{
  "model": "image embedding model",
  "dataset": "views of escape-time and Newton fractals",
  "train_examples": 145000,
  "image_size": 64,
  "crop_scale_min": 1,
  "horizontal_flip": true,
  "translate": 0.06,
  "targets": ["palette"],
  "num_classes": 7,
  "embedding_dim": 128,
  "arch": "coatnet",
  "norm": "layernorm",
  "norm_position": "pre",
  "activation": "gelu",
  "mlp_ratio": 6,
  "head_dim": 64,
  "fused_qkv": true,
  "qk_norm": false,
  "parallel_block": false,
  "dropout": 0.05,
  "inner_norm": false,
  "drop_path": 0.15,
  "patch_size": [4, 4],
  "conv_stem": true,
  "depths": [3, 3, 3],
  "widths": [96, 192, 384],
  "am_softmax_margin": 0.2,
  "am_softmax_scale": 30,
  "init": "trunc_normal_002",
  "residual_init": "none",
  "optimizer": "muon",
  "muon_scale": "match_rms_adamw",
  "lr": 0.004,
  "momentum": 0.95,
  "nesterov": true,
  "orthogonalizer": "newton_schulz_5",
  "adamw_lr_other_params": 0.0011,
  "grad_clip": 1.0,
  "gradient_noise": 0.3,
  "ema_decay": 0.995,
  "steps": 11600,
  "batch_size": 256,
  "epochs": 20.5,
  "lr_schedule": "linear",
  "final_lr_fraction": 0,
  "warmup_steps": 230,
  "weight_decay": 0.04,
  "adamw_weight_decay_other_params": 0
}
Rows from block 6, named by matrix and row number. Rows with one number belong to one neuron. Each number is 500 + 40 x the weight over its row's rms, rounded and kept within 0 to 999. All counts start at 0. Numbers have three digits each. After the name is the row's rms in percent of the matrix's.
# fc1: MLP up (model.blocks.6.mlp.fc1.weight, 2304x384), inputs 120-149
# fc2: MLP down (model.blocks.6.mlp.fc2.weight, 384x2304, transposed), outputs 120-149
fc1.1362 096:531508395476468461518407527525570496523434514464471442519494497463524519459566465499490517
fc1.1363 103:522428493500454577432509463603443524482413548500442454464489485476373443495518457558478526
fc1.1364 097:535471466439482419521528465529489456477447524475528537484505492546484542562516443512369444
fc1.1365 099:496439532550555470449478494494489502505512519503550468482491497475413525562527503475456535
fc1.1366 101:513516466474550460590460575542509552530470445508524460422493494529488500459519471486488506
fc1.1367 089:472537476492510526500567469469504544485448433570482489522489447467481502501509472477537503
fc1.1368 098:396555464429451460506493549519468614524514450485536525534560442497495461504430498525538533
fc1.1369 104:448454507461541494516484481537479463529561433466513498433496470531523571585484495506546523
fc1.1370 098:508483540505493492504480499499485550493502525521471498528513522481569523500506434529432507
fc1.1371 098:467407457470486513435515504469496577493543561542521496540553498438538529535496467559503492
fc1.1372 097:523506512503498471485509578527540478496420511534511469448512512499528471547482552502534498
fc1.1373 102:548493589478500516527522528567485512581469435509479414468512527528448530481493480462479536
fc1.1374 101:504506534490501551529530460515543516527558487477507514492460484506548541443506474533555482
fc1.1375 102:489493557582444522481522525565338536459512428484536483522570514484470477534520522525538473
fc1.1376 102:490471564476517500551454495485504523529467523512507472563512476514530451553539468498454507
fc1.1377 103:475579512517501572570491466536467519518494610433567515487472513530541486526442476510434543
fc1.1378 100:550501436482534541544540509536450547483571503517497450481478548541493534545418560447509503
fc1.1379 097:490432554509525540518561517505432536490532533530632502535502433537462506578415511447588463
fc1.1380 100:517489479512464503510531529531500502533443494528491562416422453442478558496504558498496413
fc1.1381 098:420539451415535552473518512541529494541497531429489556476476482465493507505476467526486486
fc1.1382 098:445503500511487510475487516521508471555458517473489575494526495473482582564521570424472549
fc1.1383 095:599450539477451423515536498531515530484471552477508527473538548428477557527439497551486524
fc1.1384 101:443508506508506473504547511472506493538446477492544499485470555515529541534500497476484399
fc1.1385 102:459394503572517604561550461427484468571505549531515483563532503508451469458502468504423461
fc1.1386 102:510541539470489510498474496473505455518474514484495487488518519461489477507452472536512571
fc1.1387 096:555501465445462514498480489502458527452474519522446505517574487488441405463454414532470432
fc1.1388 100:583450587519447607591529491488556541531511521508512461531456565475526520510479498494489482
fc1.1389 099:572523456540486593485480477490477469528484468516493477487471493467503574513561465530564540
fc1.1390 101:470501517530524509490510519499569486553508487457487509481412558465582479480463442530489514
fc1.1391 102:517489566492521425540541495524522557515541556502542452525518520434473533489482494386506538
fc1.1392 110:580495441437482480488455543502605482503403565552463499529500528545485572491513644457504483
fc1.1393 102:482549489507477535472485538556520463504461409498566523477469543506480517448544427517522423
fc1.1394 108:542501507489460496502481507492558592516505544597499510543502525542471481541529489527575509
fc1.1395 096:498469554474513505504428550518475506508498463490490562507459454529492502505500462500465481
fc1.1396 100:436408532469590475525494495492530436466480512527511505531448488453537479510461523466509480
fc1.1397 098:500522472545564469421529445454557444531588542487460540430560536445546471504440511522584497
fc1.1398 110:445496492481529476475521466473488495513543483554443468514473534425522505451456521384511521
fc1.1399 092:514497490481440593454481450531459502509490449528493446506434442541436549544520543550494498
fc1.1400 101:472498549508508500501511510491571556543466512449487390440562522502541439485510580518504493
fc1.1401 101:422475424472476518574416459464495544424477519494460473488510510465483499509503511520509477
fc1.1402 100:471519484408504511463495520564503503498523469553484536549458479507484498536531558524501524
fc1.1403 101:493554499509477535497509421486519524549530593509585528464511520455479542555452472452455515
fc1.1404 100:528511457579543539539408509525585485507500415538484511458474524537560526534556517524487547
fc1.1405 095:514480436442442542487512454465476465454478522537438492409543463571472606568484479398467466
fc1.1406 096:456532435512606467503423525468455500464484480501545437521511483525503491509540456474555474
fc1.1407 103:453503553528520520516539593494522533467451531520415451484376555552492484421460524392522570
fc1.1408 099:517467465478502510450520469493481480470552562606520511482504492521533504521518464539478548
fc1.1409 103:543439534445516447560514463495441536485488461521534449508502546556514524449498501517503518
fc1.1410 095:592577478491576554478517453475556506508531543500446464507544533507532489470502568467519424
fc1.1411 097:536468569420460541487524439508447440469530434432501534526570588535443546518437495428490511
fc1.1412 098:523515556441531505510548410603462514560504508476578501508510444512497537545513453539481509
fc1.1413 098:513588478487466473503536503521448493544470515551555566515537544410426491517469467498474473
fc1.1414 096:531529529511490469503490454509486519487494530495544523463493491534569486481551482489473457
fc1.1415 100:439577478473608539549503541477524429481536464514472480527460485533456519503464429515476470
fc1.1416 100:481528447534420492523543499551493559551476576469502551488430487470436533489487488458467422
fc1.1417 102:456462493563512484445479520495420496517466526482481454422539477505482505480583501486465524
fc1.1418 103:581504463519501537517476580481551489492518507476399474480446498465451535454476524497471447
fc1.1419 108:543500501495546552421519486539534486482487544550530486467470421565467520441468521526510439
fc1.1420 101:495507487487558481539517542473519548485564434486487446518493460446484490523434479519455481
fc1.1421 098:550481508497528513397444472476551532539534533501481464564478486547519460477432518537482507
fc1.1422 103:561522562539508484538507538474483553524457478435493530482451516499514468428459480534466497
fc1.1423 094:494501513517451476536544464510547399541509531519433456518510520471521542459510518534512456
fc1.1424 103:579483495454598508544490472483504487450530492574461479441601534520493476491376464479546407
fc1.1425 102:499527477493491577551491543512472517530478523510528514522511516416503497495439431483526462
fc1.1426 101:439537475576521539531538573516511505462546484500529484526443533439517459504440470537515549
fc1.1427 102:515526524436531475481486530554471441544558444450531508473452511476488541454488507535484482
fc1.1428 100:499494603505480518514448528481434477472503461534456518469530466525510437521451434510540579
fc1.1429 102:525417503486459468486494508507565520488540535446497577482482490486547443486525494446471476
fc1.1430 096:488526479540440490536510462548499530497438467453538522499469593500469428494594488505475547
fc1.1431 103:520441474431561479511514496480520459572559527537532470521599457518440468463508541505455489
fc1.1432 102:567495447417538548530573492453478513423542484483477539496458521455513492449476438545430464
fc1.1433 095:468479554490540535505472476527569483596475497476449526527437532462504520490553480526466448
fc1.1434 088:484546433430500583505410523457509447464487495496423489480502510491494542499478510483521493
fc1.1435 099:580473469536438580472453484563504466545472494487448521491508481500481498532494491452445439
fc1.1436 101:493525459527527464523446515559449487579409518411471496525519548533538508513573490478537547
fc1.1437 099:490431440404492470483487526455529454534503480525411556513468586487445530498478494497501499
fc1.1438 095:472470475510564529467478473539434513390499472509575491443443505488522574498463409453556555
fc1.1439 103:415513441513503488450528505613487489517524493431521513505482448457559494544511459533502506
fc1.1440 099:503446485511514419495476573536490506539482587472441570496470399460520538420474489516436536
fc1.1441 102:499429498521462447508518531469529505543527543493451495576514479509377539495493496430538516
fc1.1442 097:482558507475455451503547581533524517494506450472469468506517448518523485547523513538497478
fc1.1443 105:431498530469466498417449485512450546509481445416490534498547565531515451594515515513412510
fc1.1444 105:525492544497508467502570481466480449515406570592493535453463438487544460475503436485463497
fc1.1445 105:480465431491551541427556479558465521496461463474451536556442485528472457481448432507465477
fc1.1446 098:481551521495454509523514534492474429468486508545497502544437447420500539520475522521493522
fc1.1447 097:494482455510520501458525459482517443468502494558429545563492414556542491509485466507437515
fc1.1448 101:552510496505467491502497518532565521491519459496548544534494433526494504557459512539532514
fc1.1449 101:438569506438512486502465478506463528429491483436565487520437455484506543512549540519499472
fc1.1450 101:517512483523401502455507450491431470508444597456516536567460503533488578552511506496529510
fc1.1451 100:474481474524575470474512540512443514513529467523468565483477495522483520502490483471561535
fc1.1452 095:523529561604470482461542502553467524502470445458510504471558593479453486495534554467500488
fc1.1453 096:594510479472543506557504427442522470499520532491465526514498447530569481532512523493440482
fc1.1454 100:531494513477447459515597538558382483529506452534478438579585544541512485513516462490459506
fc1.1455 103:553542494525539476460548486470501456521492532522526471448579514500478436574467522422533475
fc1.1456 098:526535514543422527465528475555461541508541492566548547490517525556462461486481531460459472
fc1.1457 095:527456447490496527510480503525546461503523495527411473414492454551489511531510531424470518
fc1.1458 097:537498480516514485528472478522495515518503521484509474495563528420481504535454483457485565
fc1.1459 105:508524539435489459500514455546448509479546506435523454487511479537483521481526521465529464
fc1.1460 100:487438582520423560494455448522443493481444511557583503524522490491448432506570507482541483
fc1.1461 104:524502540525509462485480503508477497496497490559538509502501498549532575457493457487518531
fc1.1462 101:489540496488483552458512472548500452488528578561532501530589522555538483484471563472498484
fc1.1463 095:569519501472518487465561536491522476509514498470464512516483488473511363486575455446558505
fc1.1464 103:478458550490483445588531570520517502512431481409466448452470515455529539544485439544511543
fc1.1465 103:577498506487498520476495514509500615521472466524479571494525448475499570528490503567544517
fc1.1466 098:473523501485534548450501445564488486430519490506567480499443529505533520484552495539567543
fc1.1467 102:529507484546447499528506557461392495488520480513501590506460486533433568474464466526503431
fc1.1468 102:473504518449345486456504479520481521545502540501510479480494462523522526512499476505574552
fc1.1469 101:441444456591477504487496428501503499474540432461545551517529469506490473435518412473445476
fc1.1470 099:468511509462521446476458477471453509526468450453445513466450523457500495543517523558505519
fc1.1471 102:580471484505500529514513533492517500499426554420496511479539510492523535495472562482478472
fc1.1472 101:498534520503482471500527505509566559542486529511494500454491508494537479477461445438548561
fc1.1473 101:515465485460491540453510492518596584577476548397480563474460515510452528501539519580467424
fc1.1474 103:393451546460517404411517507552485555454473512561579456466534457529508550505526493468481528
fc1.1475 104:517530424473505453476498503488515489490457503527542485490582555556531483525523572522538436
fc1.1476 103:475542479479527506505533509449467412541460511551468592518483547547508546579513495510538521
fc1.1477 108:472475536516470438549549474486461468578477489511494533535549408583478515541497534483542469
fc1.1478 104:447486489476507518504435488523478422542498519462490546520492481448510522504485550509496561
fc1.1479 106:477489544518443469514534487508484494544428462532532522432487488481562519528559474511486504
fc1.1480 101:481525557533487515506512573507531503588446501497495483464484468535446515523450474435565453
fc1.1481 098:545505510509567460493545506504546513464528497516446489560513504493530499483516512553486534
fc1.1482 099:531486497577527497476428471499497548488512425417505471516439509529474544466546543512495535
fc1.1483 099:549555588524542478463461486499482508574570586506476448491488540496563499544443487499577540
fc1.1484 097:502438495442476536496446585506446475516517519486459434451482481487513505474523522452542521
fc1.1485 095:484496510520492578468523504496476562560490510548523418547445479594539475489485571534533447
fc1.1486 104:523555590400495558492464470523469464537520476461500579467518495515514476467502499499492472
fc1.1487 101:436551459505518490488469459476415611508542473474470456451467550513555471539461497512496513
fc1.1488 097:506542470521428492464518490478520456436421538460517523500556502491482479483517561492448477
fc1.1489 099:494476496501450567420457544537379535517554531528515512457487509452421451480490500469443535
fc1.1490 098:525488533535449475466493471466473436478599523454510474471483458495473488504443487465483502
fc1.1491 103:456501464522531539589434504564532454506540487498500570514485510523484490454497478518464441
fc1.1492 102:504436473537435533533543532538497448563557420494510501520569483501557506539499484454480481
fc1.1493 093:443494461464587493509569554505494548558475479452506512451539629521542531455528494496595488
fc1.1494 097:518503519526482442542511508515543496526519501520502564559530597505542501512517530530489506
fc1.1495 102:537515527517494525494509537442603575507521540503506407492450495461474438520506467504517565
fc1.1496 093:574527487490561535516551545471459476567481481551508522516504529525498416476525497451465535
fc1.1497 105:508498470513533530473499491519546522589629475474473576391587490487474488540549523525466571
fc1.1498 100:464429467459493525520496496544522495557458494453474495501420482546484497513480545503545525
fc1.1499 102:473587558484494485553493559464489560483453512420525495483487568517497510562556480477428466
fc1.1500 098:504512505480482494456500579477543511449471458540518479505450524436459515477503491535523447
fc1.1501 096:461522498480485485537445513517559484460544512493465495551429530467506530486488516442435397
fc1.1502 098:561482506480523492541506511502483504535505523492527506466495521497520490468551505477428503
fc1.1503 100:436499501475512497444451457475484550583472447475491556500519548422477490494523531529548500
fc1.1504 103:464478492505484484563464431484503500490560460480480614529450478443546514530527518522499486
fc1.1505 098:489510466492447551519476554543500429504535456513546427590440525459518487440437490419499548
fc1.1506 100:441500562418464439526490433489484507564532530476547540472500430529499499470509455468444546
fc1.1507 101:489482464534581488557501540490497519520539513467460525478520440558500491437484474479533534
fc1.1508 101:501537484579500517525513481579530451447477438540534537471577487503452464456512536504468539
fc1.1509 103:511493524507423501491519490515485516465413510537449512427466485505463517524507523497496530
fc1.1510 098:550467490511478572459469534453446476455519513414455503444442495448499502449479513482510523
fc1.1511 104:466484478543521521487404535517547541524554574439532506483548454484470519501491496413555570
fc1.1512 100:477452469482565452585533550570465455453482493486523581486466496490452524500516585518506527
fc1.1513 097:510539460532538464468448514502476507514497528476511436560493478540521531513551534463468424
fc1.1514 093:426516503501512531604442492523455495457466490478510484545425451490460489547561469496443479
fc1.1515 103:449492476471426507578485493495543560506488487428449459527529555429561487515603497541482519
fc1.1516 102:542486551515497517485523440501508520412522503506507513441474472539432541521489440521537536
fc1.1517 097:436447468491425407457558514613473509547488496472522479491502448474512517444551469496507511
fc1.1518 102:542490494446474440529533474471471450426512503573508543504576409554435500493527445489486518
fc1.1519 104:491517518527415542531489488542482476453515472603459546528602510468517501497430493502494493
fc1.1520 106:540545534519522560514423562458514450508533536408566510496455485497545568457484580489471493
fc1.1521 103:444505533454489532518506546493544562449522533503509466462457533449480482477445480463482516
fc1.1522 103:521502519463467494486443450580476500525508553474432466491500430515501445459536507452554446
fc1.1523 098:552488515509549512503498525511453514501547512510506430496481541516549512477480383472405475
fc1.1524 099:571509494483477409547442565498525521498536484505477571435537564529519497547455481470485466
fc1.1525 097:473433446482455595474550585520497554466508475480535488482472539537571578578531519594561484
fc1.1526 092:534525456463501506560574443481468466520579513540490503523465474441569485461545542552506535
fc1.1527 105:520544531409527509488456489509496480496435577462472504501508516525582471508486452584450449
fc1.1528 101:520519529514480468432541477445512475490590523496521485506443415459481537453509494494519488
fc1.1529 103:538529570486395469507552522466551528563454486500478460477453530549524480438516412508529459
fc1.1530 093:442520480452451516480458560478532493550525476441510512504499441525512477536533546494480514
fc1.1531 103:409583512480426541536491500446530491466499563563540602505451500444459539522593541495478435
fc1.1532 098:545559485467498486456547533484449532520519497505548585506460448451411575470500540516595473
fc1.1533 103:527514508451548507547492523476555495510549461464538475493523487506487505537569464495533459
fc2.1362 098:476519462520553536531528527467440506544495468541479454457492479480519536496465390461488408
fc2.1363 098:557517606448493519456602400558451449587432496492567553481543489510469431441567498525501481
fc2.1364 095:525501548472459532525480451457496472481557495510497557563450447509439490554479479480482493
fc2.1365 101:439562502520541502437483520536478466515570487478544538556549504459558484496493523506493493
fc2.1366 103:515611384514499530444515474524527526494465465550507502500468473578518517459502436415498469
fc2.1367 103:472557494448476556549492427482522465537522531510513482543544450557534472506527447499517586
fc2.1368 100:499524509527531491528556516514464478459540506496509500465449453496514563480499505521492527
fc2.1369 104:504499533496551461536512551548486476541554471478554482486533498500470504542548494532522528
fc2.1370 105:526456432549497518523529574519536489458469539513488516504488518563538458546475526449479506
fc2.1371 098:478536503513518527478514467482592502497483449532490583492478491558513475509512506521490583
fc2.1372 106:508429546579507443478559514535453486476506473465517489557555476486453523532512363485467476
fc2.1373 099:592509538488516457502471465553568437515479481475521545522545485497494545474560490525505487
fc2.1374 097:519546477513576544553544455472591555535402508478500566549518497515518452411502432493523461
fc2.1375 097:481459440586492538572505486472453512424410503484469491512496463487514535468470440547526410
fc2.1376 105:512532446541508473557532541515544561452571551459549441460491506535558479447599576425578473
fc2.1377 106:468484512543494507483510505495613442499465516497534558577529489441520518486555465532593416
fc2.1378 101:511521438588486558543532508469452542468488586529516434575426514469504534480488574516502471
fc2.1379 103:470511507504459463493527521488503480501522492522462495578525467473436528530460436503424572
fc2.1380 095:489463465550543477487451457531514473579544530558487444530480498482476406474472468506553483
fc2.1381 099:466489553498464459542550444464577523502507486534525590565557531478520502494474584447464521
fc2.1382 095:563467440473517551571612476501525509435525484477418526497537472441510514532527535448503544
fc2.1383 095:465480488444504513530546513466584516481469553492420548535466494442575468521477473506547498
fc2.1384 101:427529513566489452528470505491509453487474454544481527485483388540508526528520478467532571
fc2.1385 097:481455496509483554495493546572447499537561546526532555504474538526568484467550495480484497
fc2.1386 097:506485464388470494462491537458489426583442471495437494450519532484435490529516503504477532
fc2.1387 097:573541521467486438462552510531476524458519514572558521486512541496492543469557537536505527
fc2.1388 100:573475519473501504471551467436442463468502505544516496534428575476583475518504487464502481
fc2.1389 097:534555591503562497454475515480474592494499503485546509490508509488479463539485479508474497
fc2.1390 093:487526520449534569549484510421505504477523636550550497531554497471521555478537498566476438
fc2.1391 108:545536496509571541501464519523632469480491507483549445466437459494541512569516565503488562
fc2.1392 101:440509500480526576461487493493535510515496539497574434469505583458449506504475476496527441
fc2.1393 095:531527441517439518456443430515506543492534506496486496503503621431495473518441480457546468
fc2.1394 100:471484503477529466472475523478504548481512494602486422491471553511505559484530503499507580
fc2.1395 106:554480522526552524454580505526551451577460544551476607470413514501466512398507470531493528
fc2.1396 094:480498578516478521514471510481514530511542471428445536500449518529556486490491456504483616
fc2.1397 097:533476509570516430529512555493577475522471441500479475484518530478535571483505497478557509
fc2.1398 104:446448559446513517535412476422508488532466501469549516492507496542546574336465503500460516
fc2.1399 107:484463540495463476487480456541539491535477420441476507537468499567541537508554474521525490
fc2.1400 105:463464488560517457460517566588547545491442511543489537499458519528443419522460442547492564
fc2.1401 098:508586446508501490556538470484560515519496460480506503491532487416578438538493498572533504
fc2.1402 095:536505507537418458491536511529558525440525520405485484503519531480494523545489551456483491
fc2.1403 106:476597448474480510507423521594559482543473486482456559476443534464490504494489495557423534
fc2.1404 102:531501507508429446581511474531536530467544501501496483451456511494459469528472524511449470
fc2.1405 094:480503480535499517456450458457530504445516501462543487434450550439494473503509443532478488
fc2.1406 094:386467553505552487518473502489499584476466471448535445433463466459580544502477439521531575
fc2.1407 096:537494466523535522458529503467568497485396480550520482546469528518475446456395523488495534
fc2.1408 105:489508455506427586452440526465586496488521472513486475525474489491526509498484497536487415
fc2.1409 095:434551489462449465535485511505492472507498418554501478547489516488456468531571499550530474
fc2.1410 097:472472458524566565442478557496442550523492513415506545542492483486542518454564480534422522
fc2.1411 104:537467525514491575523495466552383502430488478500465469472460494445434487524468540507541495
fc2.1412 102:500470455433439526510538515479431470478586548472472429538504525489519446474521523534471494
fc2.1413 096:503475498451527497555540449511491535551467453463523518406557500544460491507490531439536524
fc2.1414 099:487551453563479503525562488448466482555440470523478530501457548511542452461517472558521481
fc2.1415 098:510481467469543532484543495493497474462405443494472451638465488592493394476509461534490529
fc2.1416 103:523527475488531513496511548456525410487479462513446502541525501465442451487493545488453494
fc2.1417 100:528463442490444474463493538499594451479540445526450465474519508509470502466465464463550494
fc2.1418 101:523541483482487495473439509500462549499470538467501529512562456496530531517497452524455510
fc2.1419 109:517488625478500538498463472454462525554454502512480488544481508556454492521505501459522480
fc2.1420 100:488500516487539503458459479529449483460496505437539542434505526494541563457487518561538530
fc2.1421 096:518475557418424476397499563465474546447459497558493500521521552447465520531542508563480519
fc2.1422 102:417497486577445472478503437505523430507472569410458510500514510486474519530524489396484460
fc2.1423 096:518393530493574470551528427519547496520535575561525497458449487601489460481529493549482488
fc2.1424 101:511582582533555511436446460512502494498518467474475450538554453544483539509484504547545512
fc2.1425 100:531497524494501461489515524565537565471503516492507512524473511514530470526534508519470509
fc2.1426 102:528540505556595543596482495491505431446510506485486593467460516528475470554461474459450484
fc2.1427 092:581482527595495538528552531489491497515483460468562452495515521493518450497489524505457510
fc2.1428 097:465437477485525405542472520502515509438472507513513478462464437518484455433492542456446505
fc2.1429 098:518521427496542503473392445461516541409472545525526444549506457553504500564524500401528504
fc2.1430 107:430521593561505524413439596528503520573481449465499576446553494508441525498465524495512488
fc2.1431 103:456516463474536508465533524512463450414519549539459541572518532549543472530419525463573469
fc2.1432 103:489513527492508482527499499485455433492516471469496511433476508530505505445499540511449573
fc2.1433 101:499565487492480517461590442506476499515521515460527486508488516467525544570536517529469549
fc2.1434 099:519489513553517431547444424502619498391548487477554569532544509486521467437489584493529547
fc2.1435 102:497499461512563494528504577500527497525503507539465464448487451409470487455407548477522488
fc2.1436 100:500488577448532463547528540493493512582478436478415469534417566517513506534524547506503586
fc2.1437 097:431510499494502531470508480514468505440513432443501492466516504447423542471521455508448505
fc2.1438 105:467429444481495500442516501505601509452514508518559467506556528503567513464515549541535502
fc2.1439 102:458452505499478511473559546549505491475538526505422551498535556486460508575538476510472517
fc2.1440 097:460492524525480477434532531476492531524472506508433500524469435469575569567530490499513380
fc2.1441 104:527470459499475555452551481516496474471452471510499510508539444474458480570539492497535478
fc2.1442 095:454467502463535554516431501481462513489484563495493522486473536563501495486440545430505475
fc2.1443 102:478545556537504536532499556527482593496522487525561516514459490517500472514503446570493520
fc2.1444 102:523449495478454503463566521484480498475513420548476462459509496504465463547510520515465469
fc2.1445 092:491514384494497526387485456510496495562435493452499480502524460436515426479474452523520476
fc2.1446 101:537510488499447606480562504503555479465399509505632560525492573446532412522538464562520519
fc2.1447 099:505473462502471516500463481536511561529425454568489486530489522528427435517505499507474488
fc2.1448 099:477583534500547474468505545533488541534486471479500603459510489476540510526522494533494510
fc2.1449 099:492419521574500519518462558528605519502474504507553518449486485483550459577541471518541508
fc2.1450 100:532559489583409469510497492455536496532519476524545526526444490545503556373512503551504518
fc2.1451 102:421475465569539472509503491486590496461518509491464488506495482470525445487454525448471563
fc2.1452 104:526566462530466531536486498459468548500520482543512492502519470518572520505507552499500475
fc2.1453 100:465538485482469482540490525466469537482535492569476525459488529451461543547498496477505513
fc2.1454 098:508431458531527523514483560471547468508477508498486523554549478501551461540552574500478508
fc2.1455 095:496438474518507480502482527538477593556524510513547466518503434548493563464461525436549544
fc2.1456 099:414484526514440556494479586453524471509516536549443527570535434532529555525531505498567495
fc2.1457 101:492527529525506452526498479465508547479543493502548570503499448496523563457532551455507493
fc2.1458 099:480438541549525538537519490518503504537540433454482503461485498515514480538421506479437472
fc2.1459 102:539484443460533508541495466636427475508529532523494452525597501508529530538514503516444449
fc2.1460 090:514457503601508447499500474617537517618485508483502452535534450512452504496477483462499499
fc2.1461 099:529469497441546530520495556475540513448500552459562478530468466532499456435519498484490545
fc2.1462 101:519499521420504557523554431483536444535459423462550510448503524508579479417437543486478462
fc2.1463 100:487502493573477484494458497447433499521475457479515433508476522478502560543452492522517448
fc2.1464 092:493477579435510448508507573551511442544460525484544498468543520477478526472504457510472476
fc2.1465 101:507448430460499489494560503468484530472526451440469431513458547584451498600540546447507499
fc2.1466 100:518506497505480557479452525435536499473496455499463503496531572544449476520495479478512455
fc2.1467 096:541469418470512456500546470535553499513458488504544499475496525529394477443425474519494504
fc2.1468 100:412481526479502468426451523464506484597495428482433499494538526497443508500537559524567480
fc2.1469 105:506472482581530499435507400468576506468505523489485641553474559514512513445507558545563481
fc2.1470 100:475533496560517503562551446558487515449498517433539445545467455411436576482551579507457555
fc2.1471 096:512520576503499485503494478563517475520492438449520507473477549458475532542550527515474431
fc2.1472 105:567498458458496504556506468551482529476548536524480436481537456503525485502531485479455527
fc2.1473 097:571517514482562483533488503443547510470494472523500485479475446445491411547481477536513508
fc2.1474 098:462526559476495465507452492476518534476532534459512489507511515531527488562560403572541534
fc2.1475 098:510515484520441512474501508480495536486528478507509545538431531536412530551484484506518450
fc2.1476 099:534519452496495486492427471546505499516465510503453460545477486411489499416515509523563509
fc2.1477 101:478547532505453499478479501463436436461614492564523497556466570493460500618505500570494571
fc2.1478 098:464461563521505420484546493542483493533494478473601500432477527463485518471533497463469521
fc2.1479 095:460546564503436593450537478511530542568460493461414536497512529528500501547562510542466499
fc2.1480 094:503506429493460445533472474562421466522453516507482534466557496545520521493470476420497447
fc2.1481 102:508510469479513405487555506510495484499477483509476528566521570492465520479492480482424491
fc2.1482 098:500489463538493480561469533500456481500489487434451505440535510606503424521473476423505517
fc2.1483 101:442572460503524501535510509504484452500462518539448470527485494462465554495508557543452461
fc2.1484 100:502528499397502410521586459484434544505476521509454505536453460499474552560473531493460484
fc2.1485 104:495448562579467522482497544473553462486540548510531510517582507465500477540480401515483482
fc2.1486 102:525512437487496550567574449562429468400504479499508557455436479416495524504446437468470564
fc2.1487 095:549465515501464479590485535482505515421499548505468436524496429587498443511505459492496548
fc2.1488 102:526491534495478468441508486464504508466513441564591498490510517482498438548529572470512480
fc2.1489 101:503510508536473438465471432509547508531445481535448460412549489557476511486467458504519538
fc2.1490 102:520527530460422487551487480474492529475523535590498486523489575510461497507526506458621529
fc2.1491 099:426517497530504508502503466477499527599545455503524561543462507481558468519578485472531488
fc2.1492 106:467530488519524441492452515540527501531552493439505497557543409472547476559481490470539526
fc2.1493 096:472502513474499442527478529526519466501483507493539452466511528435462426490546480495502572
fc2.1494 093:584493544413512441470441469597480548492538476495549515476532470565530518506531421534486560
fc2.1495 100:481535464492462580504506565441448499508443466522555506527533521421534544477520537403468508
fc2.1496 097:497449448505462450559544488463512493527520489449512515468573508515527464574507551475521473
fc2.1497 100:538534488571495503495430491529532513484503497504491558472552462464430500575513511584492519
fc2.1498 098:517488514473543438475519454493504490550524454417472480523455451537431508505485505483489538
fc2.1499 098:478476457560534450502529515616496521561563404497524574488505472489553579494544543469504511
fc2.1500 098:513484537523480463519495494549471470480407479424551532515489531459503486541461560439431498
fc2.1501 100:472478548435547548581486517523510456551537509483497481511466516521479461483515604552518531
fc2.1502 100:521442527493443506527508453506558537570548453513541540506540481505508476514480505564486564
fc2.1503 104:488555472529562500483503478421444461547457569511525463486539509484481450476557490486466521
fc2.1504 099:504508521463477452578515452517521500492526545522462479529508501510454437525474502438437506
fc2.1505 096:479468434384571468501469566556540499500535501523543493487504497553466529454506529584561499
fc2.1506 095:411529481491519473473505476511551466509468473483507483502460509490491549555572564499485480
fc2.1507 099:429518539410530521518460559469468537486438467617455461539494473493571554438484490474581515
fc2.1508 099:495424454543456549507512527492526483495558543540460545494454525500509504510419465423489511
fc2.1509 099:467451520483550468448551495531460534507456475558503456528537495470552500507488511473533437
fc2.1510 098:486527533552447494517503535482471554518459509581482475488415481472608538495562525494474480
fc2.1511 102:494532455526483538471490570497498472524505474481499511512505453560529468590495507478509484
fc2.1512 106:434459492506527560542451558547483490441513549461538514595499452553452448454546490483493538
fc2.1513 096:492486485495498523478507505549480444504562531502532484502541465487486518424508457583480532
fc2.1514 101:553547498534557541505502548534523526524526472536530480538493490522531497524510538564482575
fc2.1515 105:440480557432519472493523502544527538540445562451473474555552426501457452408554565532460453
fc2.1516 099:506579530569583559421460494463572525566478543501422482400524430562535486482531556459539535
fc2.1517 098:563510558425555459481455507496404523471560520454556500451489538531520462525492497457509468
fc2.1518 095:477502495490513484537509464497430507520552489522456501476464501458536458459532487411405587
fc2.1519 099:522525513558461478544480530454522536453505522507500544546568542474525519495585553493469512
fc2.1520 100:452435524469531509509485511510550532504501555560478529564482466493523579491476488489544573
fc2.1521 104:452506503606522583463482517497478513430513510481489508509470609478518484480552446455532429
fc2.1522 096:486508518519540454518438552532490446569509536469506499459565482526505508464546576556518526
fc2.1523 106:472498525445569466534473499435549467530442626489510501460550572486539481441399506518454465
fc2.1524 102:516548437507474536480513502483501401455489459454545542394518505470573521498518439514475485
fc2.1525 098:534567469487482484521521473504494535505352444495438496459490519475529506496444525463454483
fc2.1526 098:473497443558480502425500513498535479474536477490448494502516508475489497492523451474463479
fc2.1527 100:530412440481500514483422462488518518528552553426531495492516486422550488512526460546554480
fc2.1528 097:487507485526524558465504518455524499550463519542500560500512502543508522465472508529466446
fc2.1529 100:498535509531485538480548479502469484485468461473459556500504496572502446562538428540493450
fc2.1530 100:467522500476436528402513520548533455499407511481496469501464536533477576544457493502523567
fc2.1531 100:572431496521466520480466472468548527409586577459541524479495500447523461418472519581496485
fc2.1532 103:486568542515472570500499536578493511485520539540531532499440549491506483445500513458529494
fc2.1533 093:417450503546495481504475542491500469540503525471567483482531469514489514506460429539556467